From a checkpoint of a small self-supervised image encoder.
Model: norm layernorm, activation gelu, widths [48, 96, 192].
Training: muon at rate 0.0017, 6900 steps, batches of 512.
Rows from block 3, named by matrix and row number. Rows with one number belong to one neuron. Each number is 500 + 50 x the weight over its row's rms, rounded and kept within 0 to 999. All counts start at 0. Numbers have three digits each. After the name is the row's rms in percent of the matrix's.
# fc1: MLP up (model.blocks.3.mlp.fc1.weight, 384x96), inputs 0-95
# fc2: MLP down (model.blocks.3.mlp.fc2.weight, 96x384, transposed), outputs 0-95
fc1.3 101:549556457510383549503428410543539497589549509538437537482565547534449507491520465524590575466468458509479514469438498429591552491506506536457501550499506467441542503429397509450565461346541448536501519505457473463561532473461544567606483535467562505461476467455470458538457429570581507542
fc1.4 098:541549412462563489415472509432518434613573492529533572485479391565485579460498517479628564569461511504425442514485444452528478523462503529514463448399463493414585489488521497453567524455503451500454471495470512514596484526402483410511468458493556568472517522527503575475493441551423537522
fc1.5 108:470410578504514523584502507528491532435492518482457529472507558427348489578478452467522482501446475535526536516445525407519521511520486484411485527554508544617462538524580539436498459502572510425443484634509545371484512489517538497467527480444532456513473423410523525415421491494559511555
fc1.7 091:452539463533436542615539490457515445532535493503498320428518442400449585530507509485463511550477550452454425450610499571447494594516553500475441516502470481424629502537529555457470524471467597533480482478448484468504506497536456448503520487479520495437446434458523473528474584479471530571
fc1.8 100:460522449577519510443548460433468414557474450586510550601470501532522436372437532552518507424438528427477463457496527574467428497500466515550531448553451407510441453489375465464462452440482514443533423512535506578581538461574520476461528530512459483523574533424454487506523525451484422540
fc1.9 113:506487484558482443467462402510538506421425601580496401494497499465536538512513473571498548399486497490530522507451426438566495499494648545454516445522459496512546567526519511523525481502579460464502443513525602367478535529479450502523366520449464390497472484502467409463520471474501448530
fc1.11 095:472468532565565518557385542504540548493522533540416534446446565522487508475454368484396545412445492406501479466548545481514399456467528494438483389522564542601480497463489522416512500425491545520532497467434508451435526464499510493506497439463589436528484569508464415459487440466518480577
fc1.12 099:560502564550524504460458513455481418405455510501483472528453458517566454508567448551430519509445496498459485499509496468562433403451531491453510543510425470635474482503497510536455438567539497456486379539479487485426486479547516444481598535528439582501471431578552540519432542384488369525
fc1.13 095:523484476491445529524412542485531483511450462531542550476512404511520534453486454499519474487488504482472545457503495500609447502496529482426456482434514395497470601546528517589471485461557562450488490431487553524568518479470551476498436541520509388478337448456527551409605534499620407549
fc1.14 097:629504481454466496542490481454548557514436514477452583564482483433502542500497460458501549546515568594448572483475544572461598536463523521550472506502579568388453474536461512559567511447566534567529557539558552545542477539420480559515611531402506442522469464470555440512542518541412483545
fc1.15 098:573439616457486598545427524446486477471429447446475534466475494465536464447555455506497388481496419473450486480580482481457544492422498466458534504443427417410511435438509479534574417597535556466414489564442441430467518537437493476561554530500450448425495540483540533542515518538548532533
fc1.16 112:566611440577614543516565467461491528509435404402476500507530576389495420566553455517595512411524490530490538602550465362498520473485419533532517417541545510521507548448483513513456490467470542479493450497505473506491484482441455471556532508493440444404526556529457487518487543491461467559
fc1.17 104:579588511423459470514520481501398510480481567513516500550564485456503485406490556544509503505544430431586410412478518537478436537479466562445481474542513427442461522610405511504536463450529463447507503424615486489521516449488490566443453515514541480524541527537626463512428456461587440440
fc1.18 092:512593487503462549528429440557507441510541490469476501494455463479524515499469460457458431494432569563420503501535531512490506497539461570483470488471513456545489550524429457516549479395444430458421574573536475563679493507516522504495509578528569438481503463499594496569545443377573462586
fc1.19 098:515496539481434445433546526466549556505474508497478561424513527538476487523430488398474362461481503586533518459541565452414513547533390477424419530505520504516568483471509505605536548428491475549508516446520475556506515585477490503509523473543535399525460495480385470438471541368470443569
fc1.20 105:522505441518527585526630465450557510504490529523544534487477567428449522542416501526505514532464540408440419530461436372552537492485422554435531442550559548599434472534449501495533525477529564561450490540515530584483526535478489490530441502522501502446435517548508367373529454488483549502
fc1.21 114:468524469488498599450567446538472492485447436392526418531519454501552347565514538515486490455428486536492430451513489473551449488568552504360486484428506449539561545483510504518468487485410565481562378540511466470540587519521453546528392568478453508496493557437530505481566479527551481503
fc1.22 108:495618479459523456539570513572440476490475538426522519493485513482468493460485516515517564479546478505517441447447495505615567502402436557491455483513498511523553497509559465491515470489535449449524461486456335475510352474442435387499530510467518593425556566467434502529519500540541384490
fc1.23 092:484639467582479606511495509556555436528567438444471558480475459429464524488517522413608446421541500529524473551560501510457477484388420527414498478392525478505513430449446563462478513495403578449545497519482544496479426509513489498478475500415533455537468494497493426445499508466539394512
fc1.24 092:520529471479473407495536504593489516475488568463509574496526459577483535484441461585500500520516474494393532489498476470519413488572570432452548551551490479439449500469504528536487427548526535520619559535454564425654449469518570568538531528434437463484481577464576464486553437413543554496
fc1.25 098:523582602495493548513476574495476532465457407545580541575557526462478458545513544477490444550484548482470443471577483511445464481536467474523484515557457471458452466445393486597494540519525519505500572558580512377494665460510475497487484467596478489524490607538569496586575472475474504526
fc1.26 107:512575453475486556669542483510544470454563412547530404466440472431557510496465619421489510554442448460472469576476500546560501535475402515541497531499455527478559591391539525494441454492540525506536510508453508519507470506491395513516501486502422490404556514421451505527474531536487525591
fc1.28 108:517557535535484547441490510439503532613396440477446490464508527474506522472603412496445460469548473407455539448530458467438552451544553514561495530384479508422512496451442454446472456529553530556569394472550492474512476551609521466497500479518514438501505378511510482448485547568388449531
fc1.29 094:565499534526562530592456533589574476529397426492507541494473446423526436553602531465459465495450539451490407433460519530522513556551431542578521529506418587488491513520519531461457507525504507480551490431517551418485516549516481494460307490480462521486526522415489472441508526492577542574
fc1.31 107:550513487456504532359506455489504468458497485497450539480479468497491483575503520453484501470481444577539566481669483549464498500533525539521515460512438469488596506480497492411420518423505482395465533480453589454478528471457546495498474511505498501459438445473520402611498486488309496550
fc1.32 099:525509498497526528565591577595456504529488546505566534518435479478484533498389468465511512489470506517586544500525539502564520472503477579491480454498458554453462569483519465468425471481528492507522454453512482464465489474559510366386453415363434476472554505424440526525601496449642457537
fc1.33 098:527508451437470428457602485478399456468519557593449472547446398477490464485571516461470522501527506529538570425540456642537505366539475431551505506606411488477479481496484533519454508507502539521557450460526548532518462526524466621423474525539485489509459519441499549567587464518531450542
fc1.34 111:554555482462469500512561514457409613548557398529490472530380602403462555499460466620483453517501574492496434464458495494448482461603490502497434462391515538489515428523461475572515546497486418446466534473512448443458622458459469492401487549472522504462551493470506555480506473490521516514
fc1.35 090:457539459536408558449560448498516516464568330414482571529549466481531481517544562456524588528504459527465580502422479553382502588522479463543478504545461526464537474499477511490490430471519516488481499463516615449454513460503501520440436459594420489535532448509397403508494564528482532552
fc1.36 105:561508448504520447586546480530473496477533569471554514565467495529298452427540461506451508465472487508516469546468478442552617430502462421482481544456486442440464471569537627468448497538541519467546507548462493477535475416518504450476625457482399507527518544508522441517563498553540465532
fc1.37 101:550532525429490335498566483470614476525584585490490485440446417591491497467412465465539511521505431574483510443497510521536444552492491535511543497440458496516544477548509509575509426449527491522578396544501451425518559434638528485461447494524418527512465446472505500457454510548533450472
fc1.38 096:553568453488438438455504447558464510520596551595515470569569519536577502498435475525460511517573529507513494570593437602378578452500470469514477548500454506571514571497474497543499415451517488455474473541415431561481519545515487585544411532479480520532546505500560504466554624541555453542
fc1.39 108:463523359497482538591570417438463512538472550531517467516462459497500560377493505457568440475427549435521516512475444539438521527543479525518387432530543477558562473476466502468553495595459534481432499510538464500453492480595578431477560533401535533492473557432587499496508539572561488565
fc1.40 107:559495495471589496490516489491530522523454409457463506506515444549520564381455333461554531488549461430540485513470467526551458497480469493395541473498499534500510518552493513451540541526552538507477545385528548482428442489484444515599482400539489460433492568580434519474396463502510576601
fc1.42 095:494560505556591442516468476539556472446537414609505471469489496496497505452461531414462548461598453409471539527426515401465473469465541498427500478599478546471460513510452516500499472517480429487471520533537553399542467402498495576513540452453468608499464415494547523421393471418456544548
fc1.43 097:562460450557458505559600487494491520563568464494448554523490582501507547487451460550519460541468405461558414526422501532585478471550444430508553494503464590538468522619520412496510470405495485476473432516533564566464619581544467513472451551531490465517376537514507468396505495488484534517
fc1.44 100:525515489495489463457460441437465610519519512565425524452549585516547566503450377508457511562460531456488488502541440463536556384569417430524451435485532462514546497525484496502455568498490539472419515478538538509524591484510482536408627419568405509484459468520561591448500485457463469558
fc1.45 102:489482401450471495481481494422425476563500478471555519530445517509520561562464455450557430492476545546457466476470507489579577531492290476581365452505516432469491526465539504450447501483461525479401525499513484468510510490410497476433556506528505407601492535507450463549497446499472441558
fc1.46 092:439518605500473554459491475499422486485502520529488488510523498425545542536404563453500514519472422505441441405481470442561460597506498416544549488602564506544533455473489500437499439474544489496561476593515518451403470533487476484547633497463509482442495408553494442422521494456536381585
fc1.48 096:512433499463476518485505550452543436552588486474428470486484399502486515557553427629512460466481580516513570498496476422499500503457408487412408516508508549535529461445502542473469572466499575451435512423432415522490564441479482440535479410548472448562427417502419569495457482523577526557
fc1.50 098:561580533533428470410522363450549614511472565532426467526518493510608519390484467491472488509580530475552568479486506520461527595407512567499471410530496510439488504509533469515418438539563461550451512509478538450513534508537479464490509504462457508607413557530542527438538486608512477479
fc1.51 110:537447543487460395536500462491378494501415549442537492468549425459482536511541416608512559421504541446454455520472537386505514485462558461518494623477475501440548508501433476478535420525501549418462457501541510545496556445644494485550500556496446512469460488532590450481538479529511422556
fc1.53 095:461487533490500529546421567549542444462484529547440487520499401496438540486419446489568616500523470483460500473541493460524478419530565486447501541498550572521504529503482543461600530530460429480533527480473367455583536445422457474581531457483529588464484536423447491470403487496582413602
fc1.54 099:559526560489429441446554524491430475466511567594486472566561457554445531387484409459422443464492492419528601451491495484447537489570483478474360418437479493474523487532492476516564450586500523585510559543498573610562500505527513460469440524492526492505420489593524506524563505528467526505
fc1.55 104:473526475527525547515483615530424456522449585512442485395498481554541501448463480467533509386509462544411503525473510507372585439531481493434481558549527475549492576460483484492470465453562473516542482535507416404579561525578516656482531502495536469474462514463517528413455416518506448511
fc1.56 109:472538455387480559451506426453473512599608547543442455535467426597489431388419465521484458509485493443431565531458571434590460529535516509498494455398468453508578469497506446543550484574559514468638466477504510461526502442538504426504506495472511518551428497531503452442445514492545481494
fc1.57 092:502485427494593512494556481582503540505400566500457461492582516400546480465512500483467576419478523515484415583477554484464588577498517563444419493493567526527447565465408451521489434580529568431567491516547520492460490489518488470609518533571534467554519521530589389454524582491520505501
fc1.58 100:566549519473479435467453517500511527591478446430579462586490522539518436603507486527427501517495557572472377530617434459473385496537540506451481492510441488569509505541568422491442448420477535460546462411486535506448541483483512474476465587487461433520502590490549403565498499514449440474
fc1.59 105:474539445503564391459480525502522487476507490498551522563545448455560506501564419501429526441521452437423576464419357502464534381483546403442499523502465471438489515530522481479493475473446482549426492492470428516534576483566559478525462555524504560593394497539498519492444446620525554519
fc1.60 092:587578539522528454588435545505513475396450565492459457403422521487460535582395501441424535530479531432586430548559559534516511559513560526509500460555513468539508538434481559434563498562543521487416439469495545529608466425479559473580567449533488468512466538539520532470468529451490453546
fc1.61 102:417511589470427494485447466529579509498384516480406491556504411522545557553543548519473519477457420375503446475554563437486504553551550424493480478454526490503470521529487554406495530484555609533506552556543466489506442432496554450489527413426518495545529479506471502541427435514622540549
fc1.62 100:512496546438464514447524434467486538429551511395544526489549485505489543529566435378469492530546559514534493440529469553398508652542522491490417473501468458509423454518521563453512484487509584558461510387474569470472556585481448516576510437487449425487474545480585486428573503552466555523
fc1.63 093:556581460515465527485413449568526432479514402513468538478529450486473495478559467558474612503383511502510489417563501490498488489444481489467493512451489452513562452464461459442504477508528590493498446475438501583556519501606522507535459528513455544501472355512541461491403456496683510523
fc1.64 092:426531465518495528436571537553513450457458505467493429444489540549554524538540466585546486573422470479445493518441579585507470483528490531476453566427476578499462540478607488505573475479494552418589468442480408527486531492489493543446509528534518510439511527441330519506426522495642479486
fc1.65 094:538498548416423538543596470481481499406487508484572553485509437484620460568554415509525522440538397494453507489549500456421494463476539574521493607437423471531501397519421522481496439500539597484587504520483568459489498520548477400562529504581541506458458489465496512457450531542416479521
fc1.66 098:455506473456569502568480537473471449492522555417465446420485350375538445606419502464470533491460459448433505479479454450547459460503517463500520504431523511450483538498553562499536484609499512571598458484436505507553478469461458393541561535426461509491417548513459467484498510398437487487
fc1.67 102:507585541497464372495467420521514519519489494526493564424461487407529527450495485467442450460406422530510495464469514481576442540573521527461573467569499489531560405508501463417539536481493521559536363486529614490414532527502499492574608496505505535583516503437490450426455502454434450513
fc1.68 097:515474553416562479469523551430446490440504436408510537593463547521491460547528570507521453465466477583502448560444435404436490545561476439504493576533426465485552455570454447526560459501481500523575449568529514541508652465453484490439359572542491439509515493520492481508440483478505555554
fc1.69 100:548521520482464470486500560514478456451556430529515537484489565491539506450538495440514547516497556458460484560597519516494466456469496571445468546501483442522462429545443469601448368493466559495530572538503462384518647437500486473526529553461435419450531530609637515568474544482463485481
fc1.71 105:453459503497455565467494467548437531538394468544424480488521437488549436496506518559420526513579502446483520421527474453490453467468458574489449492512541511482417565472498461457596405592613469463526488375432532526415544579570416467416470475486456526529542520473433428492528486534523460549
fc1.72 083:565529517461457467481477409435420474550494403572492513565503476511442516514416487487630475508350496479503522526522543530477518539513355515516451426557466486575501580490406500499496464423508480424493498551473516481507503476537497548475531533546587414460506503468439534521552521492630451542
fc1.73 096:550499452442613420448502558616474497577505493447442546480490559434449500482484518424501504575459541507510414435533355461495494507475510496498473482466471490413478525520445538524466426542539517462487386540481485404462399513468423409476508439462457494491540527572514528494551508461605477553
fc1.74 101:524531340508479447416487487490535496548542496577541390520477398390518454467459512503503473494521511538477416476517468518497451577457503480445532463401446444586525525477567480505423407484417524515426451506490460484509544555562474501605544526519443523428546533541413564440535505514454474518
fc1.75 101:548456547543498398471434464459497472535452466539468526486446453451515413490631501484495480484500496536572521524578473432437506480472521382545463520501431495505555470480570560552591459471500528460569490595473554615528572503461472523450492531583452556558470607503499600476546545532437472560
fc1.76 097:562606549554509479436472488489420506462602476624461498525583609560480385485574599479492520498500456455529458540592454479517514481480454517476530525475413511516468453485459560418463436479520450469504424559528486443407499516498488561492519456521456504495536480490510477597448474522497464636
fc1.152 101:467491559521496524453538388568520579457389580507486465438502551452518547432470478508428554504521519427484473482518470494508487513469545540543448480507419543513494524475486439413531532462560455419400426538564471436513488421505506529541384414470439547464471583466488593374535476545540490478
fc1.153 109:404520506536462529534600426484412435399422530520492469476439474474473625462490412494535453478466538459516515515477524580507601526542476581466497462444518500498475485453547535578583512589504596514427501583568531486473432457522458476536507512461519476416493556442516444580497502412551493555
fc1.155 100:576535508497442467465535539456452578452476672546512465475399456565488510438541398601451524487533356497495528484571558498492476400426547485393479552506442458443481483512501490509494449443493512473492500546507535454445513456460577441508474544496492539562480487507576423463555497519471489557
fc2.3 097:547438528669536573416529548455598557524441447503553536553566482540479477475484435512539563455577506527517486524435494563500380537530523464488489407455512494477535514428448489615487449497521557482513508445548493431466507495415494474395500434560518445478427527425521495524523440479484437510
fc2.4 100:562453525577483410463530459391500515452434544535555529497494533444484486489583451451521530442515489510361515543402484595468421507500435482474450541484492445441491496500518519491482493475427569584516529464461502515468520470544532645501445422429598421488489449448535542567477503445420471524
fc2.5 095:506605573418514515522503541490564500596480491526477536551551429540371539499540494576517474463562541418572461462494526556501587476521528517527431550519474495511465489437564486625544456435520382438537538427497462495552474505460542435435470533503554449499461420475402512509427510461473529564
fc2.7 111:538488439475429515543474415429557435560474496498475396521466531475500600519447455478555511605504504461457475478575462483396491488460415517494597600514464448482433529506484467468486515519515491476571402581449450492554596469506613453513488456496502472516553460444525406426505472467437460431
fc2.8 093:513522477491552555465469499453385467489508507492514525535473514498531412562452488479474491480530463444480522498668515543448385517520585571442504446460499491514468393556521510399536393489462529479518492493547388456505582590512543476522495492522491568546433533469423416494432479546410464526
fc2.9 110:400500478439466459467558555451465489573525463436568458395441552533449627443550429457496516465493557433582535479426569502642468449489439508504501566536508450502466526450534454489439518531471502510551465427510464528554497451450456566388446516531574491534530523453540458547516507515553428512
fc2.11 100:488469481464414471622430485535488544465558529563565561581575508502394464474570466530515496389540551470462471557449548569504529518439399361469500535447439587474467513441511462415496475545515420528465545550437521472496443534514507488484503535450525455542470506426425528534476456434453483521
fc2.12 117:549470520456508512504404439460434556520531534428446460448453577522450425539415538601567539518530457478508487477510424478495497421484548504520541439479459398497490424504451507481425446506514437464409575465460504471521417454468423558493551516547436533433487533487491553597383401549501459515
fc2.13 089:485411550478406536511453481491474582483501547557478440409528612458495380476543466479488475467445549468484559488518551468616499434541489589466401520534517529462564429482453485481383475572485507429559488611519466500476440491471511520508432537512418480515518546500505559599535530576508484509
fc2.14 084:564450517483500448516541494405529486561473541479479441472379538464493464505503584474488425559509538492501548518488507475441443545503396527502454545500523525482457404465448440586462494489469463503652512438578498450558505471606520616511559559526478466494554574513448489523578432554592475535
fc2.15 090:579595557508507466444400584496496554431492483554413527522458417439488487458476450540472534539440508510491531608452470542543519398534456499433519399495504516542455463493446466457507483500528543539527483535544514482560474451584509485472556475540512527518462462473603347629561458508550483532
fc2.16 108:511493538461436422467445430455422495509490554480499424421456457486524450505598488570557512650495522481483544536478527477421572546545429491443443528593498542493495424357531527538554511489447476478485445512465517566479468509523540493462512480428519560542535424486593495513575430540534419559
fc2.17 104:495507522446474541499547484468599452477499559450487506439476406573470548508496587523452498525475491483577500538538444499482459528457467472504497469548460463510525563557572466442484359465568537474414519536485547444533566466545517651376511563524498535459539503452455491458577648503547511526
fc2.18 095:573472540554516556531499581469518476433523467516474472467481550483561496554507463512428533439544443546507529440548492505595439478465514438421501488417532522576409522505513420557538661493421467512557535460563497427594439533616523504448467492518525439526463438542449473502486486403438479447
fc2.19 088:416440541490455537515526506460543541529436552500445574462585480469506513479576578510484478454425609502463419518522428452459547533411511513503547556498554596510487409514511516546547377486561466516543557492519495549539481575498418583510495486459553494533588518475545464471509407587595502571
fc2.20 103:433493426454524558501503577528517454545453530569491496470468541513535514513528522467520513479586499463419495577390471487535531460437409507472480424513481592495574463507592589455478455543468471494465398498503481567544442427507509449403453525510470514421492564573396449573483453470539381532
fc2.21 098:427446517471532431506494532436481469511484497473436561528507442478406445463503528632517482429482417373510510447488519465482534446448496468494466568491486538574510430463389461490413542499543444537450508547584477345486461562534558424523443478463486463521462518486482448493494498575398529503
fc2.22 100:503426467469532457583452537510559528463535467497488573556517459492556461568504456480446505515475561468499535440541468501447506481575576418481527485400500545544549459549456470426449447458462377570476489472470499527491436502557649394492505467467420559552456533489556462432616463556441477495
fc2.23 098:506438534518456453484512522536446505502510510583513507462465623471489477464577509484508544441350515429397527593522527485547497560524526451457524494450406423582427539458463415434557504537545506534450389503506508550594497520534485469484497464543435464464449465436604579493541505499503535561
fc2.24 094:516549488474455472559437491446605573471457576519451427526562504550442502470562483541504457554485464584428470435417499410551536488587444555504470530463489581484481466476484522486484505530436536516509517497419354490501473512546498560613490488520501457405563512519473543443540632526562550478
fc2.25 088:508487549460473490436375546516535447476496509495482556440398569488555527493590457432501560445533486456456506536531412464477575570460465550527525489540487539512526489466504508545478494472535513493519449441327490585420424420529461522418471501494522564432487598584544404493517547512550533518
fc2.26 108:558523400503535466512398425518405413534481610453508462451425552561479391504529489473554545482359497478543522535499567508436443562538444424468535501541569455549523546589471424523577496503498551465434501442463580524492478456412514468556510473473485455475568481498489473493516437522547469489
fc2.28 107:464508495454489544445414554522540539475485413576523585558518473491546503487448477515458596558465537542505570514566450620497448541491485534448501590426479510555410494506532531506477487553385485425467494642473457444543525487490535505539553511501466503564545543459588492409451459596470556539
fc2.29 097:581511553508457491449482582553571350562498554455503565483456550499519458438552505539502648514454508449581408533569475536543518527466490461475558469592434445545538553411473520554525470453515533448465569450467487508523494519456452568496449439432517477521525497491448453481456572397497450514
fc2.31 101:472434574560502449491497475536442560502477427423531545458377572392466461533508472527505432524519506528441415450429423435471427567538509606493437399535416584509561512445471574511471437540537448505481551445503516424421527509473453571465539524537490545464540486508546522543452530500437481502
fc2.32 103:444457535435578542576568480546521379565436443534458515498522531576453510428457543536493546492421657471450477534537573436576480490551494493477528504552423538522544568507507508485452461471563459541425395545490503477485531473438506395541508472548471501596491447521445518475490580459448526529
fc2.33 112:541564554535516474521441599500442494626516493484566495477516532568482438453466510416499501541438490457534572512528596623492515434466437494406410523421478459503556483521485418599598434498495566482533556473531529538462407513486527512521455524470465489535548485555443579431475541448436535488
fc2.34 101:467504535479480516476505502509547514491519576504479444496528470467536539470510474490491389488475599450505514520463497557593514458516526565483532468465492570436538420488605384460475532495630440485546590492462496647424410447437510492475498457567461505442503507585528585580571439500552527525
fc2.35 092:471505505545576464569539468473498448527460510546538528505470453539549451560407460478541495397495404562542421568528526637483434569561503484456499542513476489516513558492454472482410528428503465559451571424515434484441598550442522544531517476435604529500528475506383465521529557537583496494
fc2.36 094:471426520476520521482563519521537480464444466508613482486525482533441460494510585507521513493522628415546516510512485467506523497438571452473571479489450524476491564439520522435471551453552423489519512519430468323500617385497564444478515535475522521489426489560422503484438523540629493484
fc2.37 115:543489415452520523519534515512554521450502460661492476477531477528514480569527469408554461423538465519456520448518542537534484490487470436426516399550538514503419340485461462473544466507420536393438523445515447487494447512475494498468420550519533498485478556461416498550496564490533405392
fc2.38 101:555536539540497543471518523574407489479600515567502578463508481539428526550484511477430427573514478531433478414536497612469506515539538438527530554488564558546473465571491434509539556523455441455600493516508568512540467493475497548547616629574450461410531434435470524480485534501444502564
fc2.39 119:480482483452506637502435490502457490476531525456535555528463490515515522608575480524509549421413491405478435449530476478512506534498480484565545429509500467480577487479600458447480504535523568546527498538529450514611607516542502448578585406555511534508522535471373568505476462508430550593
fc2.40 106:463421561513494441554521448431485393443515536517500545502566485407525571517541472561488436484465527555445453561545480511461486470547511475458538537436508553545400460524525484547499498538478447550447632541458516556593557430521507554469401563550462570510502485496615532475579475525410510574
fc2.42 100:428460528468527503433549496513416569472537525397387476536553486555462516636468445570454581519561508458552533476525534504570480494415484554414487483584518468573522572487523468462499598486550409528486420525547543530521537519526473408577501499474548550495532501599486461515465496424481474437
fc2.43 087:420482541528587512456527514563500468541471587542472540453475536508583586365498503462493433577550521422538470561387512566535553489534472507461486556491536524453495377383497434511519436525444485478516465552537481509473471473548566504411530513572507540475487429449516541477609452460562536516
fc2.44 101:530430559398455548543420499513525470519529453527459562428535437514550504446518478499478509491569587521500503512435495527579563520473462470554512563524527621509464509436519368467504538469546540425567524490510344482426525455481470525513576458475585552395535453551511497502554461427506494441
fc2.45 094:512469472502379518489402502459410527468440609468515569472535518537468518578610461557562563517492407644479477569447528514525490538485432391574482520442511489518514402488459525410528568540513509505522556445528478483511499510473440535441463506477477551502613547457517504503483564470470534464
fc2.46 093:537551466489481482541439423487459524550443601426468534453487504480487502410496583472601544508563509418400439482518454592538523482445406516500521563578450494411511521519536447496457372526460482565502466504549485500570522538447466515616490427471422436481432458439463545550494525510492482448
fc2.48 085:461437451529491584554462444456517511450477490493520485446508415528458525442609459494506514509547490497517521556523466530547560515508461486479578424488565530530450487489559441516521484417464577556502574539566583394445625485469504481497368505464468500517652563482445492488499497467505380464
fc2.50 098:498527498485484379579482579460507418547586490464539531489444515516522522502553561595445514477476488463597475507562508441511488550560544526513372533582524515504450502500476507479560471513459561504490450447619526532514549639449531587491550608497577437489518493511502469485454456526593551459
fc2.51 115:475536483547513497541450537458525637539473489476469495447504529588532398473571411419536521479488512458470567559481518544614489487475442451425389541518483395506491477457503398536597512548520454560384523499462547493490534530537564438571447541424513524536479511431508532556458460487449513489
fc2.53 101:585484596493404545529546543455464470509485517467546464519451570460443518502490466568550467408501389555469533489451449505400403477503536439506535413443502589519505463523473475421491499475504462537558489445572483429445535572486439498594574462500477527492523547539513503597482549455513523361
fc2.54 108:637546522493514492576478596520435529552486509390498424500506594543527522512548518508425525518381491518563550490532512485422496503478476381508475558511523466435509450625559512449533463522523476427494509490571441561549518515519480596563461504431508445477527562535452563553523532483588480554
fc2.55 109:466435453533502560511429476547575547571533496569500465411450460516520475490505397494608540414511525534426490506502523535590449538550498437501479432518469483503483542501494430512478436547483478485477531421540544424522620530528498318553458442499583489484475527584464475586480470491433511516
fc2.56 102:535551471529546517479535514521484488452559534627448482453435467449509502453534530517434488497491420567515562569470482508461489468495520449487430471407452480349413423486436488541605498552529466398468542502509398518533457471545432520579506487489530546469551583542513535560517558589459576535
fc2.57 096:505522505509515516511402556600496440553486500541469489509538530546509490505496438448510595536514563533397509592508509475475469554481519472553447571500633497448542522520529582527447539568485467541528474474490453484538620574532483598516515494613480563530440532531344440576541495447512485494
fc2.58 091:500436543517553594488449479447494573495449541485551608524494481469446508533524512554514562503528447495527478468436492429521525584487560544448438417462455458549513446524501555587398558481593527558510408422517487428484515490564398429469578473530490549515476618482439484519414478513422459487
fc2.59 103:482598461470458604579540551523566477594424491418480516541491503479469472482477463452609561480451572446449593513446516502508475539483537520503444487517469398524513504455532435579549484537476567520535590539512486483563504498480434503634534477586601485511504526470483474601530530410515559500
fc2.60 091:448541541560398387478551474562602563428477475418482527525513507540507460457593438519631529459581544422426421516505598527514549456563476498505484546454506506460475497549435485464584467553498505504487571450483550480490580551497565525444467520531552498478608503484529474472516573503484511416
fc2.61 112:544544618462456497438539480454499517619509498523562575532534577423534456559496522606552454389498469483473447464514497568505487540527515425528555544452476521476546633485517516539495484518540480437469469479478463510549479576491488578497444420577445455512495480413547477577490383564554471529
fc2.62 094:588541483471490461550447534532517505581442501430600597508465484417472489439537524443506513498504502447565431539451467569436435530518532504593433429485459519457478433506504497539467375490551519444408478519604419519493581612494491611510516445497531467488455522518453507534422515558534455490
fc2.63 105:528428531568517576530458508436487533544531488433481491505508445562503481426457493572432535391633430539436483472517527504545527523561457466504464420482436442517514438462435504625475485547606484465582508446489569482491477590498499500485494415496467523453545503438534449477462374409480495525
fc2.64 101:570487499519617555553561529469572503570544456434531500449416525506534555495459407533535540530456383452570551481532524444454494553521542515501510530447551429549551518459512582515542482445447528393521580483569440509488514497467480389478598513506520528543518553576541436423578465566529482502
fc2.65 098:545516500435534471608556563511502575509488522524487567580502586553550403467493412549551579430531512539482495541480496530521456476488494522432474500492517423459460417520380509488424508561469526545390470591423538475466410535398574502555508570516471564568480440521529519554503491506564493545
fc2.66 106:421489510513480445533459463433491584469530572517558454544462530608539524520442494487523500509526503601522559473474533505460558469511530430431518454412498491453451483449385522438453536601429401437519537561526615529426432504424543583490488599467457498526507560487525449443534501430455487516
fc2.67 108:496553485562519502542448473544508511594541545527534618525609477620451528476400564502436527497529517468424499557558614560497512517406543483554452530524460514387598488517535498544559450482548499523511523527475561491509521418555388491469479532544490468481481526482472399532584473524484507564
fc2.68 094:462559384475546449481566456449487468539489505447535442479535512507465551593472599505596560504516465395565489472534483521416479536489535553443547537523524570481608511508605468496469544489552481488569405463432431468449541479451531457529412504421484516516453529553480506498534470547570521627
fc2.69 085:546589429534498483474499527511487524458421419544538609547447506467486579484521535353439469483555479545525513546550474526560419485468562462434551559527410495577488474508495477462435550587527475469572388572484468484508455532479457472479485574554482507438507515464510426565494538497535504365
fc2.71 092:529409495460525537518569526423465490442444494576513537469535423534461544501477536455401484513547512546596464539521401578534578478479556454498511457513495472511472479473479484564552529511473532450585510448505460572567475508492535551561541421519525417507421501635413392485443574410464537469
fc2.72 092:563496438461513495487556532408469486431444537514447499468493401548545479571495524418532553392526470468499529481560419465506458431540475397442541512454536514545548481499485468435543537470448563463555558410487454541611507463468492525492486582488556485642539555461480483517463414542413432472
fc2.73 101:461459476628528521520472489543480487536436534519466499511485482425561472464450488536511580530438465502494567560515527527542467542577516436461553411602445561457462450626519561491485535445435436552437446561464556481435550443492576490458544451487515454548471443449492549500446608528455552604
fc2.74 097:514507448646581546522438398532522432496508470578505522484462539517440459556486449467456520427517544468529484515564532481385468507501550474425427546529498553458434434432516530459537544595456478468446489515491511383492445510503436516587541499491500481533414503414449547456413434526548427497
fc2.75 103:526489422503406516436451511455474500455495494486497442524448527396474480484501526595470567492471509532524583474484428551478481444424450440426494401473500513486553409489514535543512331503460420515511541494532525432427589453555534567460418535522557557527488477550616542515506469556559498520
fc2.76 100:520472480465452536482493504471498567511563522455511474410519608479598448514456508539461525498429469527515514595570406498473436451512501504514459433482492523469624433518475462468465483444493513454499482577494502422617528478489492608484531531422471508579556535564530538489456568654563576479
fc2.152 101:443544580540519463437512554533519465554526372472533519570416459518620532489511488568514545491544608456562460481524514516535483506559442485482457547506531562625440543595467493419470475507423456471514447538477415491493520416433548593474501470601466466483468561442485553486492452531483555525
fc2.153 114:492500460532461527594470521392502567547371567445493485476408540512447557482527464552476541470496603520445508465439433432466529490516540548513551491491426471495518515475485581621559587500515605517498527517539474451470494589572487476441476426532476474539484539469596505529439376520491490457
fc2.155 118:579556450512465390524529552472500599453485454470528524430437462519599457473509455468516498466505446502446564550444539482469519521482477336430507519601523461456435425455444496564500481484491446489461397463478477500499438422548473518557467445467510527456530502439440433467364462497459466532